Weights of a small image classifier.
Model: 5.91M parameters, patch size [2, 2], widths [96, 192, 384].
Training: muon at rate 0.0037, batches of 64, held-out accuracy 84%.
Data: trained on single printed letters, digits and signs in grey, bent and noisy, 395000 training examples, 4.5 epochs.
Rows from block 9, named by matrix and row number. Rows with one number belong to one neuron. Each number is 128 + 24 x the weight over its row's rms, rounded and kept within 0 to 255. All counts start at 0. Numbers have three digits each. After the name is the row's rms in percent of the matrix's.
# fc1: MLP up (model.blocks.9.mlp.fc1.weight, 1536x384), inputs 245-279
# fc2: MLP down (model.blocks.9.mlp.fc2.weight, 384x1536, transposed), outputs 245-279
fc1.568 093:081117111149147106174103148132114141098115123127176123159094157104121113143152153123121118167141145169119
fc2.568 099:125146113128127157156079087093130145116110116136108137086086136108152148135095126109163133112140089129115
fc1.569 103:123125196126111114153108131093125169112140104125102119130089112099134114142084119156126109137187128049167
fc2.569 100:178102135132158149142108178124148182116131108111144147134179099099112119126118149171126130158122131146151
fc1.570 096:102198101122114155113151139105120133095128106154132127119137157169132127159169116102137153140143152151137
fc2.570 096:106121107125136098115173121150170151129114137119124150112139108139138138144102123131106116157162128119138
fc1.571 100:136125111161146067108104147134120112140143122131144149148057099145118137113128098133110139123151167104178
fc2.571 101:148120099107126160111122111127126156119086141122134108093111158096069117113130146134123158133149115099147
fc1.572 100:141155165106114108099138149122077146114117084144142146086136079144168148129103080107094121093108114136094
fc2.572 097:136142116141127138122179113142124090147177138148138132131152120167120111087189118120094112131101141097162
fc1.573 094:123126129135093096103134090115114090143088073133166118101118138115119123095155145167162092188164152149164
fc2.573 100:132120123151150132137087106092101137140118100116138093132123171135150180160116121064126117122144075127114
fc1.574 095:130124149112116141122165171147132128154155121148118168156099156143143173136147147164118184123097106113124
fc2.574 100:150124133155136060154102106123136192134179125159129145138105163170143134155118177118167152128123176127137
fc1.575 099:107120147111135105151127109141113145099121116128090143129140130117132164132054140115100124159180090127129
fc2.575 103:154156124163116118123106120121158121151161090117112101085120150105154132133147091127157127140147139118164
fc1.576 094:140124141150132155154124093116104121154119148128147144132161135112168181127165143161148158138149111156077
fc2.576 095:180149157102116170093143101111134110153099084095119125124126151118143165134073097126162113132119112118109
fc1.577 102:128136146175141150047112128117112160124129110151120146057153165111141081163143118132145133110149132139137
fc2.577 100:106108172139112125089123111155128119167112146128116084168141174147121158102147113169115193117089121162092
fc1.578 104:144110113125150168119159113137171172144153108130146105094088111094169119117119151083164131102159187128117
fc2.578 099:103169147189110133119094139123158127124126116151134126117137172132102139138171121113195122133122122163145
fc1.579 092:114102141109114107171153137117097119115120147142114148158165092128127126164087089122127131112145141122158
fc2.579 096:120149152170096172101065177129127158143089124143157146115119150120168075105154116151098126102137122130113
fc1.580 101:136120139099131117090117146106119104092067157151119132102129136111144169124163104117112143139077145130133
fc2.580 103:146168151130151095125121163154146089130167074113145118119133088180134143120106138110180159176132097115123
fc1.581 113:095141108103139107143136096149169140105118129102167160114194133117144130152124119130104103153078114144108
fc2.581 099:105139128115124158117109083113129144112131171096104105106189119170093150093131151092158129141107133138107
fc1.582 098:136117093161077087121147112088114146143141140085169136130117059088105149079154153114109149072121105116131
fc2.582 098:129150139113133163072082131084106120086125168152136120131138095117132119118129126133162125137170113144138
fc1.583 105:135154100147097157112082140179099108139127117118102182108089120138091135157166143118161149168093106159108
fc2.583 107:124129115199119150140122133074147131118135140130111099156126095137124170136124184111125116084121089122188
fc1.584 103:118136145130119131151109144134134170156105161168146122095136111097199106143083137153122161087128130149162
fc2.584 100:109111135168126092121131102112134168147135110143157082143158107111115143154145138123126134139139140176103
fc1.585 093:096093129127149131113163096130094120135105086088134131117129119133128128117108122134104107105137107159142
fc2.585 097:118195116113147141109107140159113107089136131126104131074137158131144102121133117129137149120122143179106
fc1.586 101:155142131144164135163151165129119136114142144125172165108105153125094170112133085123104152120136141131120
fc2.586 096:130118152107118149122129127135107151129129153092092153112110142103138108201123135092164139097141139133161
fc1.587 104:146145117121160131099130115119094165139104136137147146125090144166171186114140158163109104129158177164134
fc2.587 104:158135117111107106129121128116152066129131131181126105167144133100149118097147089086154176129091134142143
fc1.588 096:073163130116108099118111122190160159130128133147137145133165118121110116111090135115105122148114132119104
fc2.588 107:126136105140109206082164110106134110113083102100170129132079141121157156165148163150159129152107071133150
fc1.589 094:155114099115084149098173120158154076143082145103123149093142127127100141102131115103094125123105113073165
fc2.589 101:105100121122118068120158107142158137126123119118110116127108136169129100129107201150132177128104119161114
fc1.590 101:141091104137095138149107134169126167153119123125129157113186126134167132116119104164128081114169139120129
fc2.590 108:145126124132102153129123059135126170112146131131119129134136117090120094118137129158138108160153172126160
fc1.591 100:188116133159121115128124124158155102108160127095102137118116118137143153103121145119140150148124145111099
fc2.591 099:093148130101119187143104156132092213122122121127125113098141122101125110113144187100135157135145138138125
fc1.592 096:137117120116107086142128159139117127139171115117158163160133084144114115115146155164117121141143102116110
fc2.592 102:121130128152108142133153089112200121127168148149117068130088100147091125127110111099132138053151138106118
fc1.593 096:112171122143136141160135133106122106121101129104118132108120111148110145172113174113112149132134121115126
fc2.593 099:151109105128126166118170130163119130104153105121115121100136135166178170150152087133127134127091122074122
fc1.594 100:132087097157131109132067145160136141106128122145133114106148105149122105116097106102131155147120114107101
fc2.594 102:091105168107169106126122069167104115117106116103156138125139144102103123131175177142117113153141136180156
fc1.595 091:100132098105111106119106143112158131107130146157098141135115091088133147126130136120116122095099114201127
fc2.595 106:080148133123107119142146149170144089144134111159107102131136116119111136080160093148154163107134099150194
fc1.596 104:070152143110158163073165137114175138110165132123091143144153134124110151166102141156092153120141159144110
fc2.596 096:158120140086128118157096116172142133134103134121104144105150140126146150119112120126130144127102120144113
fc1.597 105:124096103124151107139132139153159119179080127156137087139172123151068158111134146113123102088138122103098
fc2.597 103:113094105117167098149119135161136129137110111163169133132126114111150107146135144095165118155152118100111
fc1.598 106:112116125105099106165119136128098135114145118134167128117135144174135126115113113111148121118152155144133
fc2.598 102:084125141124105074142068136093132108151149119138152120149136120156136102116143131117152135160145107127148
fc1.599 097:086137095127112147123122125079102125114164153136096095157142100160160149162173105144147157135162134141112
fc2.599 094:131159142109137151109115160130116160127110120093141151123105096108122094130088140116142120126157117140150
fc1.600 104:134141155132137165100103120114132153130123162142107146136132158096149134103115106119175168134140080116115
fc2.600 094:134107125145133111152130093136104102160115130120107142133093103118142104146130145121137086137151139091126
fc1.601 096:157126136119178121123127158158139130147116125102142176131135156127128140099144120135151102115096167137137
fc2.601 102:117145135078145111103132139129162119142131137130114173105110101158135096143093132116140132141098148112096
fc1.602 100:094105110152111115123121116150116159100182088103139120133083146121106151117119146138143113148114162119140
fc2.602 094:165124150121096095157169102100145111147153130123118113121091109171126156154169092124143122143148068096112
fc1.603 096:087169152147145120156160096106112135145159123151118101106141147094106135121141096172138142092127073127113
fc2.603 098:140164113095104040106116130130099094131132142132127107144150115135110137135169131127141133116094093160115
fc1.604 084:089152127123124133124107109134118135133100098100117126144102177103164157088127114135086114091073122119132
fc2.604 094:115141134115164104131173133119114098111088126136169148119120107142139112079136107097129088127121095095102
fc1.605 103:125119143112137141108158164123163147088131084144137122116129171093127114114122092118113088150131138160105
fc2.605 108:105113130142098100133117123117109154105169126130108109159132146125096110114119106110178132097118093136115
fc1.606 098:142114146110103124146172122128190107140091132160149146074130128127141083145079137169106101133146152114166
fc2.606 102:143104142109114157130116093145129133113135122140127165145183134126098098134095149137056115121125126141104
fc1.607 097:116117134153171103126117144117135139087123133106141159142121185120118117156087100109170137121126130129120
fc2.607 100:119126110107144127157154173109127109126106109165131147134144149124129127168110118089145085138119129101138
fc1.608 100:131103113138111153088108135090132057151130101139144095180114076110117132121165156150154141144111146104104
fc2.608 102:103139122152118081101141113141108141124072162132123104122141094130110113140120120047084131095086132150109
fc1.609 100:135087155104158135148149115113126083139094134147170169135143149084097121087164081151119112104111140126155
fc2.609 106:110134091117134134139119145131140103125090138159135066096131148139121124123124146138153111137111116112096
fc1.610 099:149141143130108140053149141129112114126115121140110113134111104115105130096102089104129119106104156173161
fc2.610 092:146181129107092125155145128116153051141153113130126094162135150113111134125144150093173125152115145147086
fc1.611 096:145100135126161148143081113144113116092181136118066137107140152112112087145132146119144130110155169098107
fc2.611 097:155126127070117124121116143108087185155143141133114105135157167152160147121149117139140166128067151138096
fc1.612 103:158171156101149132154141133167160142088125160106136163104158105118132110158131149086139120157084120141145
fc2.612 100:119116063145129097121069141123121112137131096080119172128119127149134163121115136131131163124148143118095
fc1.613 098:099148099132127103127159108105164153125113132114148094139142141147128155127139139116118158148132104118142
fc2.613 091:111123114128137090106169118158126100098123132130154117131162141131117131149166119139168142149124132154092
fc1.614 104:131075084148098167140130113127138133130116147150101107148124111093101094134141144125089148122108122144113
fc2.614 105:110119154108085163143118093121125101129127170130154151136150092126091132187143132134125143141116163121115
fc1.615 103:127116158163151129139117129124154140111156129108098147153151131171108119133107147115132168127124153146142
fc2.615 095:141116143093114165135149106149173086098132157162125185129172116159126092106116170127147142130103116097109
fc1.616 098:153114142098121127160125154102109116131117117097117112138118146139140078106140131121100124116130177126106
fc2.616 094:130098110166123101127181126111176089125136132109120142104179140170122070115129156139115149118122111103132
fc1.617 096:151154113189105128091170128138103104125141143134114133118102138177140132126118184113140129082157131140115
fc2.617 102:153140109151132143119141098120153100132121124090115126104089154168122118115151120109116145144171132113145
fc1.618 098:110110100146152131108148125114108154132120116093101106143128162117115193120054128114174146137173106086177
fc2.618 099:133132119180140135125128127122131117127091103119158129108164115152112103168119137137136146111102143127151
fc1.619 094:121124107140125136124181104114132144160154174121157138139130111121138138143128109139107139133129119122139
fc2.619 105:138156126139095098133168110136154123138160168087109151097136104155115143172117153149105135084175151168105
fc1.620 101:136104143176111116126147095091142140147107111133100130159132106114111101185141120097115152157157135129139
fc2.620 096:108095152104159081169148121106167116147117119139128106080114150113106178157138140131134167129094160172077
fc1.621 100:120132131169102182160142093154115190176119149167131132142103161156110116085165145142110095113092156108180
fc2.621 097:106124129155114131112119122163134127106150091078140103126133151056158157094164130133114137142115152111102
fc1.622 094:138103109125142123085114125127128140153090112095125126116101096110106142109111169122171144131144167136137
fc2.622 104:182139110131113131094146112123118065153141111092088119117135106069147086155171121142150134168107115114151
fc1.623 104:135200088136111093122051138105109112127095076145130115161095128121120122113118151156086123102140149125128
fc2.623 099:133118157126122115109102113140192124142124095177138110183125134123142163109174115114128163129152119116140
fc1.624 098:099112134090157126143158181089157136125141126120104133144089103128113181135138124129147089127086149109130
fc2.624 104:116186138128120115158121111143134128142117100101101117135119178131076100106148112144117129113103095094117
fc1.625 104:089163134104123127155148159149078109146173139109148182095096090118131092123145156143140173114119147141112
fc2.625 100:122131110119100115184124128134158126103099119129078127107147102130133117167132162114132118144126094140097
fc1.626 101:165157101147127130126122110102159136093101141141147136160176151177089101127153095154154120131150101121150
fc2.626 100:122141142134142112142140075120113144165145110138151150130105111165181155113131089128100151129100099108101
fc1.627 093:118144151101108089085105098082096153114129127141141129131156109140176146118117121135117097159116102170178
fc2.627 099:110133088124120121103130131111182152113117152151147137075108119122106100147126148160141114103143151122104
fc1.628 102:095095143158124084148108147118141122142118123132142128162100109113123105131123109135116161093147099117152
fc2.628 099:158090136113125113162148160100114155165129116143095166129148125098107161101150090112138153135156142125115
fc1.629 101:109135173108107159150102150120117133136109124120127099148150098106097160135118093125089140141167132153081
fc2.629 102:133146107111155154088101135128124108118160116105147109135154109142126151132117152120162141150118138097109
fc1.630 097:171092127090120147134151122106147116138159138156133097140169168110109168147110089138174161099093118139118
fc2.630 103:134125144147132122110117150069113166144161106133157135145101121110126144116115155127118139137140136063125
fc1.631 101:120098138099116122138125089096103168127145169129140127138119105128097111037118119116156158126099105146130
fc2.631 101:159127109096137170128139111101180146159142138109138161137151122151196091126144141105080143083133165128113
fc1.632 104:114150108114103135077106146141172143139152139148123122144157091121128138131151099149111114121091137110145
fc2.632 107:124114072123141152151135138157129128137109116161120112114141162125117109150118165140150130175123105112121
fc1.633 093:099111137161154106163118120088138152081142069118140107102128138139135166153097160107109183109097126123141
fc2.633 105:116118103107124128124132160143135075054160114132085104122106112113185058149101157115075110088110101145168
fc1.634 104:118140103178111123109092151128176157151119129149154128104140164150115151148124173095112145084157152137096
fc2.634 099:186122134135094154141152160153154150094130117182094145107113181103095102111111117099122100121146179157099
fc1.635 105:140136156147119119154158131129167097082123138151151175134110127099120129129097141130104099098083078119093
fc2.635 098:160184196126121118137141120099138140149124120106140093108148143073185081145117080157133154156140145114099
fc1.636 097:127085067160122137128107150126109126118139168119106168107094124113107138132116118109137127140124149102149
fc2.636 104:120120110117115125122104151138128127134109118140146128122135121124116145126128113143078161140125109129131
fc1.637 093:121147110141143129140142138147131122178103145119135101143113125120177081110157118153121133105157126118111
fc2.637 099:140054092147137115117178098159139121116150141111116133142151126125145159114095157133135177097148115140091
fc1.638 099:142140134097129109135125128122125117109093131120119126146118115091098124105116164129080136131204118157154
fc2.638 099:201074088134187103120120086172150151178136074151122119097098168111134143146129138153082109145128089139138
fc1.639 095:151110064121112144107105087122170131098144156147127126137158162131168102120104091143167103139069128208139
fc2.639 102:128096151117121119152115091100147137157135140137148154097137125098087109151102125153155137117142122113135
fc1.640 106:100118142134144115079135154171135137128158135155098086142115115088137126167095096169121122106116123113135
fc2.640 100:145170129136113155121136114190125107077148131114152077156145133131077128125106140138125124120081162133088
fc1.641 099:119105111115105149149111113123134107143142113133121121151136131104122152104156145073171107139127119145137
fc2.641 103:115150133130130158052119119207101146104095101188127113116175160120075128125147176139108131111115150137143
fc1.642 096:136140160127125143108145116112138133111126140159139106093189127137122104111148140123152076117140109167143
fc2.642 097:120099145116148117156160122122121128135155116146094108147141167141158121133114167128116118105105144157135
fc1.643 105:096133121096135104095089129136089103102157132162112140148142143130136155131132115109138126157108139127140
fc2.643 098:125148130100115143167162134108127131119147162133153106141122081147128140162082176123132134117107141098128
fc1.644 096:139131117141135162155160109140130123118116099098119158140160149101095138112122101140112128116077117133042
fc2.644 100:114111126131141163092136171116158160121108113145133130137124109141154187148106127167125129137123133121194
fc1.645 095:159147157091128166095113100150111135098088120160134144098119166112153113115139118201165145111058131140147
fc2.645 103:108126130138121106137087126136147157163082122138178115176104100128137136136174104141107155124161124177106
fc1.646 098:121159129129138118107120122143147142108105127145177126161112096148110111141119105170136164173125107113177
fc2.646 097:151143160097158121147105105122115197164092089101162125126115130137123181113108169106112145147129138090108
fc1.647 105:133137107123115136116156086156124126074123115129163142149134128122101136093142145131123120134150124157144
fc2.647 096:137158105152139154088149103076153114075131078125143093111092139122115115103131129132090143143119113115130
fc1.648 098:104148151139123105126135096121193103105150118147146133172151055139125110155138107171169147186110083127130
fc2.648 101:128126119136137090104120192141142100123149117131114120108095117153103130147181146106149169084085136123115
fc1.649 104:111104127130128153130100119112136139121177118135132078085140145097119130185141148151116133147089112137131
fc2.649 099:135141125169151098130138166126121160170124144130121117112160125139098090090128144165159147103136124146124
fc1.650 102:115155141132086138125089119119096117129126136105120106152092144166120127097055169122154143140130140139098
fc2.650 101:078124117125113142156119081125186131098114162098127154148112103092154127158160147106122112116155138112128
fc1.651 095:142133184145109170156110185084144146125101159105130070116118099130136143160129149067083097135164171140109
fc2.651 099:178085120174120101166133146126148101125096095165106145144102101109142151163096107127090127190146118119139
fc1.652 100:152164113133143137138144168142137115131142113112171115155128140133132084175087131111100146148099110098087
fc2.652 097:108131131112149164160123154121162103152136181128094132126123131112093164152127106100153158125171118112114
fc1.653 100:132158095109138114146101102102135111154142112097115119125101058110157072104094115157117172111148100115134
fc2.653 098:119146108111100099110148150100152109152115153143192089111174146116106104091149120081106146137094114124155
fc1.654 098:158152129129131139169171157124123123156105101144109110101138095117170141116160145164134137147146112104142
fc2.654 097:107098169148118120105088136158076135094152148145147122137127137114117114140129110132122135130142115096092
fc1.655 094:089133133102132121110149114104168142138131111149152074098102147119187125178124130116133152122154134127129
fc2.655 100:204184107118128093119109109122129141145145140114103133143093112123113146111134100138123151094148117115135
fc1.656 103:153118108117093123107165125127170109096100120121105123152109129111136106150169097148114106123116105135113
fc2.656 102:169136143123107089120158149126089131143160131172084147133181157084112081128131140132130093172113128090107
fc1.657 100:099181107170096156095160113162117151144151136129094129140109133102107145113147123106138154114113144106089
fc2.657 108:139164108149095122114143095134163147190130143156122110129148145150149151067113118178133113134175149141151
fc1.658 101:135165154156138145100103155125121110143135148115126107098112165133140129139100173144125122138133097136124
fc2.658 104:168145111093122117163152104124157096126072124134146095165159129130121082132148121127105117154122129108123
fc1.659 099:154124172108163108109163170175082133155148116150124145111133136128113101139131170179103167115118161134143
fc2.659 096:115161072133163131138127150137101099121155121125153162131135138124133160099158149150101128123112082117098
fc1.660 103:099155112108129144146118134132154167143112124119112149119121165089107164098130132098119153132114121171088
fc2.660 103:159110179124148134095110158167130135161114144127129127132133135146124125106165135138123143131096141093152
fc1.661 103:135132128156107139139119092131148130110082127155126151106114138106135153145135099113113100164105147140120
fc2.661 103:157120154126127109166138128139123156145143169138155152120162198098136105147109121074126115120088084131133
fc1.662 098:074123114116164143161112105134140108096110128125119096110116149119100142135121077137091143136168128129085
fc2.662 103:151148133098111176092122151084144145141121150117107082059115137084110116115139113178105146124134158134073
fc1.663 102:132138140107110136099169152166142098120100125097142102148125119121139102132106121111102137162146124158088
fc2.663 096:125146132066118097104124142108131115147146117132163113139126114107080185103135071166090115127139136093117
fc1.664 106:132080113124103100155095164104139175113152089131106129134117151184131109154178104141112128114129157143152
fc2.664 103:103132168194121141122161129124132141152140120119160116096192121107086092128148121158145110133144176097135
fc1.665 098:137121147130147127132175128129130140119137133120138153076123151128125113117104116166115122160150116074159
fc2.665 099:104126092129150132132116151103138135113065157109188144115098089133130125139146110160141132150095149149132
fc1.666 108:142116123120118094134143127149128143128121116138138121122107134103140138125146106111124162135137172112123
fc2.666 111:147123087146100117139125169106149109150107121160133176120127154131144109123142149101155157086093151137139
fc1.667 100:121098147120103124072148134121115059127096119119170181193136118153146103152111124133142159129157156129147
fc2.667 098:088119148121132121103178137119172131145118134153096088117132114160169135107144166176117148162164151110141
fc1.668 098:130105151083072136116134122116155114162166117123107087096148115115146098090139112152113089159095130159145
fc2.668 102:109109106121103111125078125129116140126132167126123131091116125139088137147171102120117165138151123157163
fc1.669 098:067114121123153163059088135144062219157175111118128160108122145111133139141127139163155138074157132100095
fc2.669 101:172130158098101132117159083136163139187105128125158144096131145126177140129110127129078147154087132099139
fc1.670 106:125095138103159114160127152111112125108099142116091140132148133123113112140142141127128126168101169123142
fc2.670 096:094139120103123169106115145092118141068131144113141111141135142080143085117118131125127145118136115119117
fc1.671 099:108113120126116150128118149136137130161108089104144130143163111141119157176188125131145117187142159098131
fc2.671 101:151118127150118104110149049130141155127112156075105147168130129118140117115113129119097120116137093103137
fc1.672 100:096137108187105070142128131148136117136129121054103173135141129142134152116187153118125138142080098168133
fc2.672 099:148142154093142138136181130132099132111086129073121148113127102175146136126086107150135116161164131145148
fc1.673 100:111140140109137149109144151113119091107147132168095167129111151135141162131143146130126146110155114097142
fc2.673 095:098147182139102138119119084113141127120163120123111128109159155082109075133112118100132108102139137124126
fc1.674 099:140148117128150104132151122154120133155127138125152095093120162148135164085159134115091183183085098148181
fc2.674 096:150165148112147090154144138110085145124119144154128124109110174157139114129144109133123189102114159123126
fc1.675 100:169105081084105136115110085134166154081145101151093154154150121099107124150126164125160113115123095137183
fc2.675 101:151072152106145161157106091108137129160141176104159160145194136154121114103128103149158056122153097151160
fc1.676 102:096115117140175104154116112145126143107113141098111115120132146149072084119105114094172104124172132099118
fc2.676 106:141155110137122095082112111124101125132123108152153168093096083113108129122155118077130131141111152108114
fc1.677 101:156111113086153133151166106119140168124133118150130164121153101149129161178136131142124115100115171083142
fc2.677 097:155149124144119114109166107136129093126138123147104124116136140148122181097126118132130139124104165106100
fc1.678 103:146120121126134095121159111149119152093125118079113121125168149138133146146134102115136161100147124141146
fc2.678 104:136117099121106131119141133104127107111149192092151116136181118167123125059133110167159109088123105126116
fc1.679 098:124130157144150155093124088113105108123071121109149097077145145118185127141174126147145125091124141160134
fc2.679 099:126126105179089096126148150100109071109153140105134128157106116131154116145151110058148134128149096123138
fc1.680 113:170118135097134152098160172157149149140131145155147091111120100113127093130125091134111157165151120131130
fc2.680 099:099084117158111144132087137113110114111168143119160133126145124101128130101145129138146120154152130076145
fc1.681 101:124163125129123155135098135142150144100133117111117159117129133098064140135119091130122142125108141105124
fc2.681 091:150153129146133114124127121109096060134149122158116129129130117124129132111087139180096130146144110092129
fc1.682 103:130117124148073074110139123146117139090103170108125131159148075207146166091135111122182147129113135136115
fc2.682 091:108133174115150136114101079109134110112109099115102123155148101077123102130138111106153124139175081154144
fc1.683 102:134152114150156152137110128141122137164137122147095148147119166077145123121124125152086113082150086125136
fc2.683 104:162139155133108119121103115112145134135162127096131144118161127124111101149097131144129115095165117177139
fc1.684 095:104143130114088122147117153123119121139133086095139142137109131141123111149098114170126170108151166095182
fc2.684 096:167128134142147105113130122159116106127147115185091154117096103121127161129097149162100085109119157150083
fc1.685 097:123135126174060134132118117147111103109154089098070151157111116094055121135166126134109104125119142118149
fc2.685 098:153168141133138124158123096118125097150176150161143117102151131094097143116124187135079143118161103125165
fc1.686 102:164140139172117156170190149149163110092077116112109144085143095098131139105111117091100111145102116116152
fc2.686 104:141121121103152154124156119105125137130077130159124142153152141121165135137097139133159122144125131150128
fc1.687 101:151080110163114111126171125121115152158143114156134161139086104129133153144112109136164143137123134124123
fc2.687 099:140162112150123109144124151117171137143158103087160152161125106099120180122121084133132197137142133119126
fc1.688 098:138127153098145146139110142153131138137123147141156122135106104136164126185106153159120126111116109158137
fc2.688 098:167126093075079146184106120149153171101176078102159127111112146162118144140159138134113119149109103128108
fc1.689 105:145087124125159127109124129135146142120127104118104142162146084065071128131114139134155134173088102142145
fc2.689 099:131110109167134148088104106150125133155190140135146142120099133155164119101151154098156119110111148147138
fc1.690 097:135106107173140176157108115117126106132093140112153133090146160143110116112086168125104122112135116108115
fc2.690 102:123127141123112091110095143107147115145154134178133138138121129136155135187100145114081152145143093139072
fc1.691 101:101151119082116129143137128137105075110121161118118140136135147124154129152130140128139149136081184164126
fc2.691 101:160138113185144160155130149113142123136118098102117203125165127142118136098118119100125129155097142149159
fc1.692 095:157140087104101133154138124160144136137144117153187085100140137123100109131103151125139181169138103095110
fc2.692 106:114102140140157121125092096136146141099163135150127152091128160111152165069141154146097122132108142108120
fc1.693 106:128128140169119167103143095184098132106082116155141124090096102157127160133142150157109139105116190088157
fc2.693 102:140103121144101115096120141146142120127121139153128136101146174129143107136147147130152174138110160142128
fc1.694 105:077154118130083120085128125136140136078143087149142148161135154128140133150136110163148137118136126122187
fc2.694 098:177190119127161157103153097071134123115161096154124133155116128140159099105114096084127089140122144151155
fc1.695 099:145157140117075121145113134096146152129105140136139123099106143128092103109097159107134170094122111124189
fc2.695 099:105129117133153090126141112128093145107137127124139125095117132133172125175165127165108154127103122121118
fc1.696 104:140127095176110135155095091133141115117191165118136140160150141118104090114086112126118134123063117137089
fc2.696 099:156147148134130128130110103086107104084141131109144078170148091128140116144152131160118107100147140133161
fc1.697 092:141100113109138157140108130141178126085087121144120120130116119114110095142126140180127153107153157099111
fc2.697 101:146144142099149094086109164090165106088118082118129124144128133134142108150148077117101112139104101108097
fc1.698 100:146121115133158140121107144141127165110110155125120138143142127111155155152126096138103069120135110127091
fc2.698 099:122157091152117122130151108092163125129131149094110115110137145111128145137133143094135148126172106176117
fc1.699 100:135164150148152164124148114176113127128106096158151122117118108090102154136153051148131100117148158165152
fc2.699 103:099113132105112090152113114163145147146133110108122161151105158107091130120113149094132108143126142157104
fc1.700 101:142104140103160158171100119136160095093149143098097125122110110086169106115141064138101110078081167154132
fc2.700 093:129134142143095112124099100117114153162153143120143104133131134095157127120058133071146104167068102113133
fc1.701 097:131115143110124160197169112140121116123130116105092126129133132115126148125109114112127120125124131132153
fc2.701 097:133162123111103116136106135112105137103081102132118151122138138161158155139099151089116145095096109160106
fc1.702 103:123144127153145084179110059108175129110158114143124115092111138142105129149134125139119143124116158134148
fc2.702 102:114136158166114125109115125080133101138129130155119133148088109145161140113107107103138081109110112116111
fc1.703 096:181160096120083094135119142140154147144098105179135120100132130125128078085138100132164142131157163088143
fc2.703 095:101118134138175163164134141107135102116133152125093169108148105124146130144137074115102144097107157140133
fc1.704 096:162134131168141110116136102096119090085093133120109184105163132120127100081117130088134110144142152130126
fc2.704 095:131144188081091118136141147117132178103144131095135127081164180132133139105153113137109131166134114084119
fc1.705 101:098154130141165151124112165103114153140134154150131141142139117150135144133169130132139118108132138149146
fc2.705 103:129109111129116124115145184109139168115130111083107125116093155094105152149093108127102165116129148134141
fc1.706 099:128149130123154145152108159138156116105135095103101095156126128148138137130129108132135159106118125136167
fc2.706 102:131116111139091094138159145119136147115128095115121141125114120115135129108155131132162119129148123153158
fc1.707 092:095109107129142105154121141116159175115141109141125083112202108129121147139130135127138156155112166131122
fc2.707 098:219121121115088109119104108135125093116116138178097119134145142129135133167136144155128114133122143155127
fc1.708 107:174138097099167120125157100111156093133140115143155141133117095147121118160169141080075108079090120132102
fc2.708 101:145139156137136124101132096128147108147116136118130110101095104153123140109109134151106130142138135129150
fc1.709 105:153113068128149129117123109113135191132083134105123144176125113065091121108135112145180177117146165159120
fc2.709 093:133115113090124102108135129115130148109125068114114102149102147113119138113080115107160098152108074161152
fc1.710 097:150138144127092173154120120125138099134125116140177162099102164147126142092091102122126118121136165159150
fc2.710 100:118135114129128083129110117116157133111136170128156107109105121126151109167139108096172123091116117155132
fc1.711 102:148128122136144147141151120123134120112143158132158111136155095123140107089159087134083130129154139143129
fc2.711 102:141131159152169119134103151128115127140153102122121100150099100143117130152130139089134109104127150152144
fc1.712 097:120135106108154117130102089124153120133139139100136145179127106108139147090135153106127121118138080127121
fc2.712 100:119095108167113141135123153129095139101134098112141153082093165094145148104140126177133177120125091116128
fc1.713 099:141125109143122137091136114118146127130116108134113151120158129136142154170119098137117155116116093112096
fc2.713 104:153152113118155144148131144116109111146154126123181093082082098108156112134133157094132148104158113130115
fc1.714 101:147156136124121129129164105109148150086147076172098151118114140109134115080109134109118138117083134147141
fc2.714 100:132150135138155127142105142155137119113148170117132156134149177138108155108123134145177135114125165152110
fc1.715 095:100087157137137119159129114121151119122127131113118134127150152096152155114119132094148113093142108140154
fc2.715 103:138106148098167149118133118138117119121099135164149125122139160090146142125127120169091119146106136133169
fc1.716 097:134147150146103115115106098080092104180112102155115120121151157115152131091106124112112105146177109147131
fc2.716 100:127077159116081125135150107150173141104140134141110076102133161124132140184100100110082155157086155118122
fc1.717 097:106090118155134165154128121128104110132118105143125127136120108143131140103098144159140136155117136126138
fc2.717 100:186149104106126125149129123169098102161103120136116173139144115103030126116138127152094096147138106124094
fc1.718 104:164117122160105132136089101146116148169070104138152141148130133122169179131126154205148169101123130118149
fc2.718 108:136125119109167134157117142152151133106123131140102130135127107126138142095130116121098139152090116165110
fc1.719 094:134094144113127101105140123111122128095133124113109113108129134094106117128144112140140125120103144088144
fc2.719 104:121090120096129133133130164115134143113114152124119107106129091109150159132124124141118129075171146116137
fc1.720 102:165172072122115078099158126060139128178140134103144146144165133132141130159133130150109157163148108125132
fc2.720 103:143136152178085172107149150148139151112119120126137144138137102106148098154158154138135136137162106125150
fc1.721 098:146149155167120101129108134108146140138112169116087153103157117088120146145132106124125144107139123141109
fc2.721 099:090135139120115148156091103126139150110094148108115167170160147144127121134108130100122100117154170080107
fc1.722 101:124132126177170112111109105132087117163118151106141144068118152139145089116132149146169158156116101130138
fc2.722 103:155151151146162164167103163084124148120146103124071130155116088133138123135146166118111112128123104132176
fc1.723 101:064130128098150089181129149110133110126100104128096150140176133128155122126115153114176107129157148132076
fc2.723 095:110154144174118145161124105106158151135145125145111123098145124131121096122144118154165127126097115124127
fc1.724 100:148144150115111106134164164115124137140110126132136103161118126154117124098121107138118109118115132155144
fc2.724 098:118122111166165109147124116129150159181153132148105134178137115119155138130131156172115115114133115132108
fc1.725 102:156138157137097086129107106127098125127146133110166162145120109114123171129138093148173111100133125165092
fc2.725 093:116128162118124087122103111137070118139130094123110113143161121182125094101101128184097144145113113114132
fc1.726 096:055092168099145146121092131152168104110130148125127127134196124170146092126119126118122158132103106135119
fc2.726 094:120110166118137134163142119140113108098121120179121135172156150114123181146203139094100138114103098084099